A small audio captioner, trained from scratch.
Model: log mel input, encoder norm layernorm.
Training: adam_atan2 at rate 0.0011, 19100 steps, batches of 256.
Data: trained on synthetic speech, music and everyday sounds put through simulated rooms and audio effects, 39062 training examples.
Rows from block 3 of the audio encoder of a small audio captioner, named by matrix and row number. Rows with one number within an expert belong to one neuron, the router's apart. Each number is 200 + 40 x the weight over its row's rms, rounded and kept within 0 to 999. All counts start at 0. After the name is the row's rms in percent of the matrix's.
Before each expert's rows are labels from the 100 clips, of 14848, where the router gives the expert most weight on average: "band" is the frequency band that holds the peak; "strongest on" is what is common among them. Only what is clearly more common there than usual is listed. The data: synthetic speech, music and everyday sounds put through simulated rooms and audio effects. In brackets: how many of the 100, against the usual share in percent.
# router: slot weights (encoder.blocks.3.mlp.router.weight, 8x160), inputs 0-79
# up: expert up (encoder.blocks.3.mlp.up, 8x80x160), inputs 0-79
# down: expert down (encoder.blocks.3.mlp.down, 8x160x80, transposed), outputs 0-79

# expert 5
band: 250 to 500 Hz (52 vs 25)
strongest on: everyday sound (98 vs 24.9); short reverberation (68 vs 39.1); reverberation time: 0.15 to 0.3 s (42 vs 19.4)
router.5,119,169,209,174,149,266,154,191,227,194,193,172,177,224,137,191,181,220,202,158,182,207,184,244,230,176,225,174,128,191,211,209,227,164,271,161,159,213,222,173,154,137,171,218,180,170,212,304,206,211,228,217,184,263,248,172,190,219,150,242,192,197,227,182,178,150,233,273,161,93,225,168,119,256,283,142,224,257,198,240,184
up.0,103,204,229,110,250,254,130,144,220,149,200,156,220,128,236,203,218,243,196,226,214,224,206,207,216,212,233,201,191,230,201,185,215,183,205,233,252,159,162,157,241,202,270,235,291,229,220,184,137,201,185,191,226,117,149,244,233,172,161,183,178,165,165,198,296,227,160,213,226,221,107,217,161,212,181,213,180,178,184,252,244
down.0,105,125,149,216,126,153,206,213,185,217,203,244,195,213,189,239,193,188,164,216,222,209,176,244,232,149,227,215,219,152,211,184,152,206,124,242,250,156,222,180,224,267,230,244,247,248,195,191,153,177,170,217,297,213,216,239,200,194,133,203,129,118,225,172,255,231,191,232,218,188,248,240,221,223,194,270,219,138,156,164,206
up.1,081,188,192,172,190,200,234,193,326,219,198,307,197,173,173,156,196,206,229,202,119,159,260,156,193,179,261,208,159,186,201,233,186,216,199,249,194,229,148,178,158,215,140,212,151,276,234,263,174,228,218,198,170,220,170,193,152,226,141,186,143,178,220,161,175,194,163,131,194,154,212,176,146,276,241,263,193,217,217,192,185
down.1,084,159,215,100,151,202,231,204,176,238,206,203,235,263,140,188,218,200,136,161,209,275,229,196,180,191,160,208,228,206,137,235,188,118,190,202,219,186,152,259,252,62,225,198,200,237,156,209,198,194,241,214,191,181,193,250,248,257,214,199,202,172,157,158,180,228,265,202,240,178,223,158,198,193,178,178,250,171,199,221,188
up.2,089,186,178,280,212,218,215,187,221,187,195,245,142,211,216,223,84,196,169,194,209,220,124,121,152,170,160,217,212,252,180,218,230,141,200,161,239,203,197,120,163,220,202,361,185,148,152,273,226,306,268,195,202,210,215,170,278,162,149,184,128,215,194,170,270,215,226,267,242,144,211,179,221,225,244,233,196,198,166,200,158
down.2,088,183,208,264,204,176,175,172,155,198,159,174,221,242,281,192,172,239,171,169,199,183,201,229,176,141,224,245,252,235,198,248,156,179,256,223,208,197,186,176,259,141,190,196,199,97,95,134,203,160,148,213,230,248,253,181,204,296,218,164,164,153,184,216,202,234,172,203,142,314,249,191,239,246,220,167,287,208,195,192,156
up.3,088,162,91,189,236,198,228,250,227,207,286,246,218,139,152,194,176,206,196,184,146,214,176,169,260,230,223,190,232,234,173,228,195,213,192,148,194,176,178,192,213,188,117,174,307,203,205,199,134,229,176,225,223,197,240,117,133,171,266,270,247,195,215,262,230,216,185,220,147,273,180,201,177,176,255,235,230,211,176,132,145
down.3,093,225,168,218,237,175,150,356,222,209,126,157,221,219,160,181,243,166,119,96,239,208,181,137,195,212,204,217,162,206,174,188,170,164,233,169,181,236,238,153,121,125,191,126,193,194,193,228,241,134,157,180,178,179,212,202,242,201,166,263,161,115,253,184,267,233,186,204,189,234,268,198,217,133,243,161,185,170,200,260,155
up.4,099,282,171,140,212,202,199,221,230,140,176,181,228,210,236,221,196,168,268,212,162,187,234,180,181,238,212,216,191,213,199,262,179,199,200,200,220,153,193,185,163,220,213,322,219,155,142,246,163,236,165,205,200,213,265,62,153,90,213,281,187,180,210,167,167,193,180,132,260,261,177,185,224,237,110,213,200,209,215,200,102
down.4,097,215,200,155,191,240,193,191,156,220,126,212,216,222,171,263,133,152,122,189,236,175,166,181,162,155,159,176,182,113,168,316,158,185,194,168,196,143,200,178,232,207,242,261,189,182,114,204,162,186,166,198,174,281,170,197,226,252,198,213,190,212,186,194,240,280,328,135,227,195,221,143,211,201,185,270,242,152,157,196,203
up.5,093,243,183,250,124,245,189,181,150,156,230,210,253,211,167,217,186,228,210,247,179,205,250,252,184,187,155,278,194,267,139,161,118,144,203,234,189,220,167,199,261,213,266,203,168,156,262,174,223,201,199,239,186,188,227,203,201,201,270,224,176,216,178,217,129,309,232,164,201,232,162,292,268,151,177,244,230,216,198,152,279
down.5,097,166,174,248,203,161,240,147,261,176,226,166,188,279,209,261,224,180,247,246,170,200,141,193,245,240,228,223,214,224,252,179,144,274,186,207,204,130,178,150,203,192,188,204,182,227,194,224,212,266,222,302,279,160,193,171,129,147,182,234,209,214,203,232,209,130,114,147,169,153,242,203,216,176,165,227,185,132,217,146,195
up.6,100,229,204,211,211,120,220,250,251,170,186,170,161,191,251,233,220,251,173,205,252,108,174,156,161,240,166,215,201,190,203,189,165,245,186,123,168,175,144,216,223,235,190,159,117,218,166,246,163,190,201,207,211,242,174,201,211,216,199,150,173,109,172,210,194,270,101,210,286,176,177,190,282,232,248,253,230,179,168,214,185
down.6,106,254,241,277,220,194,205,157,208,152,182,238,207,136,196,165,248,218,175,156,141,208,195,139,203,218,196,169,164,124,155,176,203,231,241,278,117,136,234,222,259,256,163,234,217,172,225,165,199,153,218,217,227,238,259,156,162,149,196,175,245,169,203,127,184,220,221,210,282,189,235,228,204,231,206,209,152,261,297,254,203
up.7,101,182,149,214,203,196,230,196,200,179,197,214,172,287,153,239,194,187,231,193,205,235,211,238,318,222,184,166,219,216,234,161,214,225,213,182,154,230,215,157,259,161,213,142,195,243,170,86,172,98,209,171,215,163,180,311,208,179,176,128,159,160,184,117,147,182,190,277,198,174,196,197,193,153,179,178,174,205,209,249,210
down.7,097,207,211,272,271,296,179,208,249,185,190,257,207,196,182,167,201,253,278,162,194,136,168,173,144,213,152,188,175,223,203,235,230,250,298,128,180,249,237,202,192,184,180,173,188,198,272,234,286,216,227,236,141,215,169,162,228,153,220,188,224,200,187,279,209,169,165,258,141,213,224,186,182,131,195,196,178,176,149,196,244
up.8,088,205,201,181,283,192,224,147,118,228,187,172,217,142,179,197,135,187,163,187,184,215,247,166,246,217,216,181,218,197,182,193,203,97,192,228,174,148,191,187,231,196,215,308,356,177,195,208,252,172,188,196,197,220,208,204,187,145,172,211,196,201,260,169,198,219,240,232,259,188,182,169,222,159,112,275,188,194,198,250,80
down.8,086,164,144,201,170,172,159,192,155,213,208,194,198,244,198,186,202,178,179,125,156,176,247,181,189,200,275,180,210,191,172,267,206,269,257,252,133,255,223,193,225,156,116,255,192,199,96,172,260,206,207,102,190,272,242,152,202,305,175,170,233,177,180,224,254,257,201,237,153,225,225,157,212,260,251,242,183,261,231,239,220
up.9,102,260,180,210,185,195,181,173,189,256,238,124,204,171,189,173,191,157,148,203,256,224,232,254,164,175,207,230,165,184,190,190,195,125,206,218,278,238,189,231,172,185,216,249,246,238,222,264,211,233,259,196,212,174,251,222,176,209,171,238,236,253,194,253,190,209,164,278,211,213,100,216,221,219,158,187,114,183,205,190,219
down.9,101,158,152,135,188,136,258,192,191,196,261,211,131,226,200,184,196,252,176,239,184,280,222,232,165,233,200,209,203,244,204,255,205,179,234,247,235,269,210,187,183,67,226,286,212,158,195,222,216,230,198,197,143,219,227,213,239,265,211,247,231,274,167,212,207,159,160,245,150,265,173,157,235,201,197,254,175,210,188,159,157
up.10,101,249,202,268,244,221,226,207,181,227,155,224,259,116,238,249,220,228,134,183,193,230,179,168,214,164,170,285,202,236,108,177,193,145,167,174,196,215,161,240,248,215,198,143,209,163,225,249,150,212,196,92,208,206,201,235,221,174,187,243,185,265,254,240,111,225,221,188,183,184,189,156,188,137,222,239,255,205,138,187,162
down.10,113,215,197,228,198,202,196,204,213,157,163,126,204,196,169,139,158,239,219,241,173,173,169,228,161,215,187,137,159,175,153,151,142,237,180,199,260,200,244,117,183,176,159,189,195,130,205,211,223,114,120,246,273,160,265,145,179,255,164,210,181,194,210,204,188,279,132,162,199,255,284,194,230,199,209,234,192,184,220,227,206
up.11,097,189,124,263,190,269,182,220,171,170,179,225,289,198,190,215,163,262,141,176,177,204,138,135,248,163,152,193,223,227,159,193,230,220,199,221,186,191,213,167,248,170,201,226,208,184,236,236,138,225,235,175,220,195,298,228,234,211,170,222,224,194,166,266,198,165,226,190,159,176,180,191,252,125,209,207,186,210,137,180,205
down.11,097,218,281,273,226,258,146,155,226,196,134,211,269,178,173,166,193,238,132,171,221,205,181,154,176,233,273,263,207,214,220,127,198,204,236,145,174,172,161,233,166,199,184,115,139,143,204,171,224,224,214,179,200,239,218,216,157,210,210,251,217,247,241,230,242,178,191,180,185,190,317,163,143,110,180,123,222,176,162,248,191
up.12,083,227,161,162,170,222,221,173,267,217,198,184,211,228,236,132,188,257,284,194,192,199,179,198,206,168,205,214,169,165,182,215,172,185,213,223,163,187,144,151,179,206,193,172,208,259,223,211,218,203,247,189,198,175,171,174,191,218,195,293,129,194,166,245,174,166,180,125,182,168,189,221,229,216,204,277,193,217,154,134,211
down.12,080,183,242,232,159,196,204,227,169,228,185,162,215,283,150,178,175,212,186,206,228,278,266,221,203,218,169,193,250,229,204,223,200,118,194,180,191,187,194,269,272,39,189,235,171,175,145,220,191,185,196,151,244,209,159,323,231,245,230,198,280,185,190,137,255,157,238,153,231,176,192,101,165,209,162,173,140,231,155,213,192

# expert 3
band: 250 to 500 Hz (93 vs 25)
strongest on: band (89 vs 25); distortion (72 vs 12.8)
router.3,100,137,159,170,191,226,213,177,235,235,181,176,262,209,157,230,164,234,195,216,259,222,196,197,253,237,221,213,170,206,224,277,202,222,194,160,185,189,142,150,225,182,219,169,266,190,258,158,129,201,185,215,241,233,178,226,226,304,193,229,191,157,185,219,229,174,165,182,141,204,157,199,143,296,159,167,146,208,206,171,198
up.0,097,174,150,228,219,203,233,197,171,146,285,233,217,221,185,206,223,186,154,239,156,253,201,180,197,238,225,154,234,206,85,199,182,205,188,180,243,245,203,202,231,182,188,227,190,181,155,180,195,148,214,163,241,253,196,188,235,213,179,189,217,212,200,235,237,213,199,180,183,218,178,177,180,154,306,190,228,157,273,140,223
down.0,094,254,181,201,234,245,276,243,197,237,210,236,133,202,169,214,168,188,228,199,182,128,155,295,293,202,224,227,197,138,192,278,181,190,169,241,165,146,201,192,232,190,154,126,203,265,182,213,243,200,215,283,269,197,134,160,153,158,178,154,246,129,172,234,200,205,168,183,212,258,171,185,240,188,269,235,223,199,259,264,245
up.1,083,179,129,209,177,182,270,200,194,157,215,205,249,160,84,220,183,158,166,288,190,197,228,220,217,251,216,182,149,183,199,162,253,201,117,160,194,199,196,195,237,207,194,214,190,230,141,172,165,149,233,153,253,220,226,193,202,178,135,177,172,194,192,263,216,206,243,193,232,170,223,202,194,214,293,242,185,188,245,172,114
down.1,087,276,193,218,147,222,229,184,198,219,109,192,213,235,187,204,185,174,261,215,164,135,221,209,233,161,223,254,219,196,209,290,195,202,168,251,230,183,232,201,119,196,209,192,147,183,135,135,194,276,224,226,233,227,115,236,195,164,201,226,221,172,147,189,195,199,192,277,230,220,216,207,245,172,205,145,149,218,195,203,293
up.2,096,123,243,197,244,228,134,125,247,96,134,197,176,254,237,175,242,253,182,118,140,216,141,194,216,152,185,170,202,172,190,164,176,203,247,254,178,227,211,194,222,188,200,198,177,267,127,208,184,227,144,246,151,192,187,220,196,219,215,215,202,191,290,200,163,213,113,128,201,159,191,240,168,102,124,170,171,216,237,174,155
down.2,094,258,202,123,191,163,129,226,145,211,218,143,214,156,207,280,231,248,230,229,227,233,239,198,230,207,175,244,191,185,202,177,237,205,329,221,188,218,198,233,274,142,213,181,253,198,226,180,239,131,201,169,167,80,202,206,220,183,249,268,236,212,175,192,181,173,269,131,163,197,208,201,181,225,214,248,204,218,209,243,134
up.3,098,192,266,184,247,194,147,164,211,211,125,185,211,248,146,128,192,172,198,158,208,155,224,198,146,156,168,232,127,129,245,244,188,251,222,256,155,174,194,206,194,173,243,228,225,192,181,216,289,169,246,220,171,117,212,182,206,209,261,210,209,147,209,180,182,229,219,229,238,187,233,249,219,166,113,164,169,254,222,165,215
down.3,098,204,161,214,193,153,127,244,180,224,254,190,174,133,224,206,233,244,145,223,255,236,229,204,178,205,194,193,269,220,188,165,142,248,237,203,197,205,218,180,245,219,214,237,245,126,277,190,218,202,175,185,215,272,172,194,325,229,207,208,194,206,200,242,185,230,211,182,159,143,150,167,128,254,138,221,183,177,101,258,216
up.4,102,179,261,194,155,229,193,214,177,223,252,147,194,224,173,237,256,239,244,160,109,193,162,91,138,244,256,148,192,149,293,241,209,246,245,229,215,265,215,200,213,203,122,154,190,178,129,186,242,174,203,206,153,281,194,228,213,186,197,173,246,193,171,251,198,204,188,135,226,247,232,228,208,117,180,265,178,177,183,187,195
down.4,098,174,189,225,233,208,182,292,145,150,288,185,228,192,231,217,202,224,217,206,170,250,176,157,216,266,147,194,212,148,128,104,218,210,252,195,195,199,148,219,227,224,179,102,263,258,185,154,227,201,158,257,211,206,175,183,244,220,183,234,228,171,144,168,189,257,148,145,184,296,191,173,175,206,205,262,276,145,125,204,166
up.5,095,181,199,251,237,241,157,178,240,102,258,156,241,209,137,182,206,227,168,239,238,209,238,164,258,168,194,142,208,230,217,162,162,174,123,168,235,159,167,238,183,193,246,242,242,161,182,202,256,290,209,203,192,238,248,214,152,207,224,265,151,188,231,220,170,186,190,185,299,250,193,171,184,176,165,237,75,194,212,251,153
down.5,092,196,242,172,167,192,200,218,246,284,149,232,234,246,228,225,252,180,220,167,137,194,231,191,228,198,176,227,231,160,226,207,215,147,214,193,254,248,163,197,171,229,186,232,220,312,194,122,212,175,207,148,154,172,155,198,241,158,208,189,196,238,195,200,203,189,179,226,208,188,167,307,203,230,193,191,199,214,185,198,290
up.6,083,264,198,240,217,268,181,225,241,184,254,160,202,242,126,203,170,140,134,199,198,163,308,286,170,190,225,230,248,177,225,210,299,166,199,225,183,189,158,278,200,203,228,230,206,161,176,185,193,204,174,239,209,208,200,167,182,184,163,179,205,165,257,250,193,155,245,233,263,236,167,175,222,163,279,183,199,252,162,183,239
down.6,086,175,211,229,196,223,188,166,220,226,187,198,176,195,217,134,181,215,203,202,140,251,183,228,199,170,197,224,257,184,173,194,188,223,174,206,224,163,157,261,215,260,210,157,245,212,209,211,133,263,208,292,267,159,215,131,239,132,236,202,197,116,247,162,189,164,159,249,210,185,202,264,294,208,148,140,191,151,177,221,241
up.7,112,186,223,249,201,258,268,244,199,187,321,160,170,209,271,223,231,225,239,181,176,256,196,155,209,249,229,201,157,199,144,179,169,219,167,191,125,191,202,213,147,194,156,184,82,185,204,234,229,246,250,183,178,215,218,122,241,210,137,224,217,211,117,174,180,131,253,192,267,226,247,214,171,145,196,234,192,191,247,195,222
down.7,115,213,205,198,260,89,216,181,124,201,150,194,272,214,210,134,168,272,207,214,149,151,180,177,196,163,148,188,195,203,251,225,157,170,168,150,207,194,200,126,245,289,166,251,235,213,203,261,172,251,171,235,285,185,221,243,184,228,192,233,176,238,183,223,194,190,186,150,165,184,173,224,132,169,195,254,169,200,161,242,126
up.8,089,222,179,193,142,139,185,221,243,164,232,166,223,251,232,256,264,239,183,266,220,212,153,178,231,225,247,229,195,201,269,182,106,266,174,205,230,209,242,129,239,221,187,177,281,240,221,138,108,206,230,195,216,165,184,197,193,189,174,240,234,172,172,133,200,199,121,195,187,191,211,142,188,271,199,172,273,206,241,199,189
down.8,089,151,162,237,247,229,226,162,223,228,224,168,249,211,249,175,224,188,195,133,172,259,204,150,137,196,233,200,210,201,164,248,206,158,189,183,133,247,222,230,253,116,130,235,107,233,178,194,154,270,272,206,232,241,195,146,168,215,187,121,158,258,174,228,201,204,181,197,246,242,197,256,277,213,231,137,198,217,252,155,159
up.9,100,207,168,176,151,203,197,155,232,190,161,85,217,233,233,164,178,256,202,215,240,186,252,195,172,140,118,247,169,238,210,258,219,248,222,201,216,241,231,171,180,169,165,227,167,223,229,238,130,239,223,264,155,125,233,116,196,217,242,239,177,123,194,220,214,134,225,239,170,192,192,260,259,212,218,186,200,206,159,192,251
down.9,099,188,233,229,193,167,213,203,213,163,267,219,101,155,238,218,181,247,174,273,213,237,122,166,215,200,234,224,154,221,147,155,114,224,174,191,106,315,194,161,207,234,150,222,150,173,239,293,181,265,261,212,221,189,191,263,179,227,259,178,200,229,159,194,176,135,164,237,283,211,200,178,180,260,189,247,150,115,169,178,194
up.10,106,246,196,198,143,231,193,143,237,195,148,194,235,214,173,117,315,278,201,142,159,249,254,176,167,193,223,296,184,192,237,208,187,213,212,276,226,199,182,227,192,222,213,159,237,269,227,210,167,189,259,194,139,173,173,179,165,179,180,222,266,224,217,201,241,226,176,210,217,137,251,221,162,187,247,141,226,244,249,218,201
down.10,111,226,181,219,193,251,241,142,197,196,269,183,211,210,226,180,169,271,235,159,192,156,185,178,250,206,183,136,220,267,147,190,205,248,212,167,213,100,218,244,173,199,220,247,178,108,210,191,209,241,198,238,261,181,245,171,192,280,225,230,158,252,269,240,191,206,278,155,184,193,239,191,223,201,124,219,229,243,211,196,106
up.11,096,170,161,180,221,230,199,172,211,215,180,225,230,148,176,233,232,210,234,228,111,249,198,187,182,238,284,227,250,174,127,115,161,134,160,175,190,201,199,293,250,188,230,202,206,224,101,218,217,190,196,199,271,248,327,178,192,191,199,195,177,253,140,255,226,231,240,140,239,287,177,232,148,162,193,194,167,97,246,208,189
down.11,093,225,208,193,178,146,244,238,179,187,126,198,235,232,179,151,166,194,245,225,170,31,134,223,302,188,178,239,175,144,216,281,183,202,211,207,195,196,185,121,186,195,159,197,165,227,166,166,212,231,150,197,176,188,97,248,189,198,188,167,162,192,135,233,172,205,147,259,173,219,165,209,222,173,221,168,179,247,179,171,230
up.12,104,289,211,250,174,247,171,90,217,143,232,246,196,241,201,171,240,141,141,192,205,253,201,195,100,182,197,180,159,291,132,230,196,166,208,216,174,172,186,274,154,216,215,224,220,122,170,156,212,222,182,228,269,201,217,187,129,201,127,185,187,158,212,277,219,180,207,209,240,256,208,218,204,215,263,196,174,163,220,249,248
down.12,100,149,213,132,269,217,157,216,196,279,184,238,189,168,251,192,250,205,112,173,156,205,228,322,264,181,178,233,197,133,198,171,179,146,229,234,228,154,196,225,158,245,250,270,173,223,220,168,179,204,193,180,161,131,288,191,188,140,218,185,142,218,267,179,163,175,212,203,221,137,201,197,198,208,172,135,237,201,192,248,221

# expert 0
band: 1000 to 2000 Hz (68 vs 25)
strongest on: long reverberation (74 vs 40.4); bit reduction (63 vs 13.6); source: drums (53 vs 25); reverberation time: 1.2 to 2.4 s (49 vs 20)
router.0,105,153,251,183,179,157,158,235,226,168,245,230,235,222,191,126,207,251,208,164,226,149,140,130,236,196,199,153,231,147,188,215,234,195,168,180,167,262,244,152,136,220,209,240,132,201,200,242,174,238,207,227,182,184,221,149,192,255,205,241,156,159,163,229,206,157,221,152,107,199,219,221,185,188,251,190,210,232,190,151,203
up.0,094,214,164,162,173,226,230,234,245,253,234,198,134,132,187,165,194,130,184,180,227,204,226,216,188,194,249,200,230,196,216,183,252,132,225,113,179,167,126,313,186,147,180,179,172,197,170,198,188,192,218,240,226,224,267,192,147,173,157,166,236,249,207,173,283,194,186,235,235,227,172,164,250,145,238,263,91,222,106,196,177
down.0,095,191,182,186,160,184,169,169,96,199,213,150,157,244,138,176,222,267,212,185,272,197,180,243,141,193,255,194,185,162,180,180,185,230,228,245,131,194,219,214,159,150,213,214,176,220,244,229,124,259,229,253,171,152,166,191,193,212,217,201,235,266,238,207,202,211,192,164,181,157,212,228,238,216,181,202,211,224,180,216,165
up.1,087,171,138,276,238,272,199,211,245,157,196,220,250,219,155,224,255,237,168,220,172,208,174,155,236,209,159,192,206,212,182,173,156,245,167,165,202,126,257,181,302,210,206,235,247,173,235,252,196,245,229,210,299,168,167,103,187,214,223,271,176,165,163,246,187,176,177,210,162,130,143,258,172,193,188,177,229,167,256,156,237
down.1,088,183,225,183,212,221,328,74,283,162,200,169,152,148,193,173,191,199,235,266,219,163,152,203,228,246,223,183,151,223,162,218,186,247,151,229,122,228,228,177,207,233,152,272,158,207,171,155,257,163,183,205,160,253,206,217,186,176,186,172,175,165,200,195,133,265,247,205,187,172,265,154,206,210,241,211,247,166,177,319,261
up.2,102,213,193,213,206,194,115,241,205,174,157,247,204,229,277,221,256,186,188,215,191,149,220,192,92,188,236,279,175,153,226,134,197,224,246,184,262,191,264,204,194,306,177,179,290,136,176,227,125,172,85,162,162,173,137,238,209,218,200,200,201,163,221,219,177,264,166,177,164,217,171,155,203,225,169,209,191,178,196,217,158
down.2,099,187,212,216,223,231,261,218,247,166,172,211,266,214,270,239,205,228,156,226,113,208,232,197,174,274,217,221,236,223,183,232,287,226,208,191,240,161,169,177,184,165,218,194,219,166,230,134,245,198,208,186,240,232,210,221,266,256,209,242,252,200,168,207,149,204,201,177,185,226,237,197,187,256,229,190,230,113,156,229,216
up.3,097,149,172,223,181,172,205,163,246,263,210,150,243,210,179,177,137,204,164,267,227,208,93,199,213,202,183,121,205,282,183,105,160,256,161,107,224,157,153,136,260,195,197,179,228,149,218,245,187,298,179,215,243,259,265,189,179,221,217,211,159,198,160,163,215,119,212,176,220,252,182,117,179,166,190,240,179,99,146,192,144
down.3,100,228,181,226,289,192,201,158,154,202,164,263,138,218,172,187,187,236,162,238,187,186,172,262,216,212,310,233,227,129,187,188,277,173,194,269,199,209,226,155,129,193,165,259,179,283,239,136,245,214,212,218,118,261,104,230,196,129,158,238,245,169,248,153,189,267,215,203,178,138,203,211,140,236,161,98,261,193,178,289,220
up.4,099,215,175,160,159,285,179,147,274,224,219,233,245,208,166,179,233,242,191,222,144,251,279,223,228,171,193,146,205,192,164,209,208,126,224,216,213,187,206,275,234,209,175,230,187,209,246,228,96,229,193,266,227,207,228,174,187,236,189,167,218,254,184,151,260,186,188,197,174,149,188,204,169,205,271,124,213,236,182,202,210
down.4,103,236,213,160,166,119,211,110,157,209,225,107,126,233,151,214,181,173,254,185,285,187,222,219,127,189,130,180,212,150,244,205,211,215,235,194,135,184,157,155,201,192,233,264,249,220,158,163,228,200,232,177,230,193,240,174,174,230,184,172,159,252,232,169,281,152,229,251,255,107,266,207,210,214,174,152,240,186,227,139,209
up.5,093,192,124,226,206,206,253,207,222,201,250,233,209,158,194,235,239,233,162,185,159,206,176,192,215,185,147,196,203,194,176,124,271,261,187,101,194,171,191,175,268,225,181,219,239,139,228,230,165,232,239,260,219,230,229,161,139,195,131,184,163,219,86,129,251,247,256,180,181,209,197,178,260,193,232,231,227,140,206,161,191
down.5,092,209,277,243,232,206,255,119,222,179,170,223,179,187,187,196,231,212,143,264,190,181,205,285,186,245,253,176,204,206,213,249,197,250,185,250,185,181,131,195,159,202,169,298,191,199,237,141,235,209,263,114,234,236,139,265,160,184,207,185,148,218,256,170,216,202,242,173,196,73,185,238,186,183,199,233,214,217,200,256,215
up.6,096,202,165,323,185,301,189,216,207,192,104,182,235,245,253,213,195,160,272,205,246,199,193,172,178,104,239,179,130,167,159,197,109,173,184,267,137,167,253,243,158,156,161,238,137,202,252,178,230,148,257,298,165,209,201,139,165,187,165,172,136,244,211,207,165,144,254,220,246,196,208,242,150,207,207,286,213,213,137,168,257
down.6,094,213,174,208,148,201,245,181,168,210,242,214,180,240,224,273,277,196,222,200,188,238,195,185,241,221,146,217,232,234,247,200,198,241,238,250,172,177,232,219,179,208,178,161,274,221,220,240,175,184,142,185,251,221,287,161,267,106,238,139,227,127,205,211,180,111,204,285,207,230,182,150,214,120,160,226,199,159,244,190,250
up.7,111,202,98,208,229,254,206,193,218,158,157,219,246,204,257,221,233,254,194,186,204,225,197,236,234,197,123,162,193,241,157,139,185,252,237,198,221,206,114,213,158,139,247,141,175,223,209,214,177,180,175,224,181,160,172,191,262,189,218,209,209,157,160,156,217,185,169,193,220,207,203,211,199,234,144,249,245,246,138,144,247
down.7,104,277,160,255,225,212,182,201,232,278,204,203,162,238,237,140,158,199,194,262,218,184,161,202,220,149,239,218,314,199,282,112,185,169,222,245,169,212,191,226,239,266,285,179,246,175,194,227,146,212,224,211,226,232,165,185,262,168,148,241,146,188,160,177,153,136,178,173,222,166,191,147,188,159,180,190,140,171,245,178,154
up.8,101,224,151,172,215,165,203,206,179,107,132,205,167,237,232,167,115,191,187,182,224,162,219,270,188,151,174,145,181,155,215,261,244,180,225,244,249,245,293,221,191,190,265,235,255,252,179,163,208,212,152,265,148,217,238,208,234,171,229,162,172,171,219,205,189,83,193,259,194,263,210,270,208,197,156,215,124,213,255,184,193
down.8,105,182,148,210,218,211,164,182,213,205,203,165,251,261,258,216,174,169,246,257,172,211,212,259,223,183,175,182,180,214,210,234,188,217,202,168,266,69,226,191,237,208,237,117,155,204,192,158,226,165,168,232,293,209,233,128,233,169,197,207,285,151,206,219,174,137,163,184,247,232,223,164,160,263,174,230,177,221,216,214,211
up.9,103,239,259,217,184,235,251,201,174,145,233,244,216,176,246,217,239,205,164,196,172,143,176,190,220,213,270,219,205,259,208,194,128,271,188,215,184,188,161,187,93,212,273,208,180,249,187,213,241,208,222,119,227,171,186,213,121,173,244,274,212,145,115,158,188,264,193,168,188,179,237,215,193,170,198,149,173,161,305,217,232
down.9,100,132,278,163,181,270,208,187,266,150,243,218,158,217,241,142,159,183,266,262,213,173,120,194,262,150,215,213,216,221,209,198,159,185,242,214,184,256,197,158,285,159,151,162,224,197,182,195,222,230,169,185,192,229,145,227,231,202,217,158,263,96,111,226,162,213,216,205,153,232,205,129,213,130,251,263,140,152,236,197,174
up.10,110,249,227,139,145,205,265,276,183,243,164,218,124,194,181,235,117,136,222,167,164,103,244,203,165,229,318,284,114,170,243,246,272,174,206,206,215,166,226,148,155,207,278,193,194,193,220,157,227,132,194,171,185,219,163,261,206,199,224,187,158,252,280,239,209,228,186,185,195,158,209,144,229,170,239,273,200,240,215,251,122
down.10,105,154,179,192,232,158,229,223,214,167,264,202,185,220,239,199,218,170,227,162,182,141,180,178,198,216,151,189,141,226,183,251,177,137,187,195,218,184,123,233,192,131,164,218,238,127,270,220,231,270,186,243,203,205,200,265,221,211,265,217,224,184,265,220,271,141,174,218,167,241,176,247,214,193,212,245,269,179,223,168,160
up.11,113,208,290,204,167,178,248,181,200,255,234,203,151,103,216,251,181,194,261,206,201,213,273,155,270,252,169,231,177,231,178,199,252,193,169,178,249,209,182,163,226,195,284,138,177,133,271,97,222,163,259,182,199,154,201,172,225,210,162,204,279,212,211,170,205,212,206,223,221,202,208,45,219,225,89,192,210,253,178,195,200
down.11,121,219,228,172,192,168,259,279,253,181,160,176,192,216,247,233,153,217,203,112,109,100,187,236,214,192,237,200,170,187,182,179,217,206,198,219,254,211,251,97,183,228,208,232,201,252,219,180,222,139,240,219,295,156,194,302,237,180,123,204,203,213,219,183,232,259,179,183,158,142,200,255,174,206,160,167,265,229,226,164,217
up.12,099,205,232,202,214,114,195,171,126,195,191,165,130,140,197,243,230,195,226,155,189,233,206,183,134,205,237,300,186,209,122,209,195,121,271,195,195,185,204,197,257,147,239,203,258,170,136,240,275,166,203,240,186,253,250,184,245,206,253,201,203,225,192,252,124,246,210,169,205,255,153,205,219,258,211,131,304,221,158,253,180
down.12,099,234,173,221,179,273,232,206,248,200,219,218,208,176,217,154,173,141,96,208,203,157,176,131,217,201,177,196,188,210,207,196,204,178,158,191,221,218,188,257,245,182,203,247,264,142,219,247,180,145,232,119,256,140,222,273,154,210,167,163,196,240,239,255,209,273,198,185,165,173,141,215,165,328,186,226,242,150,221,234,185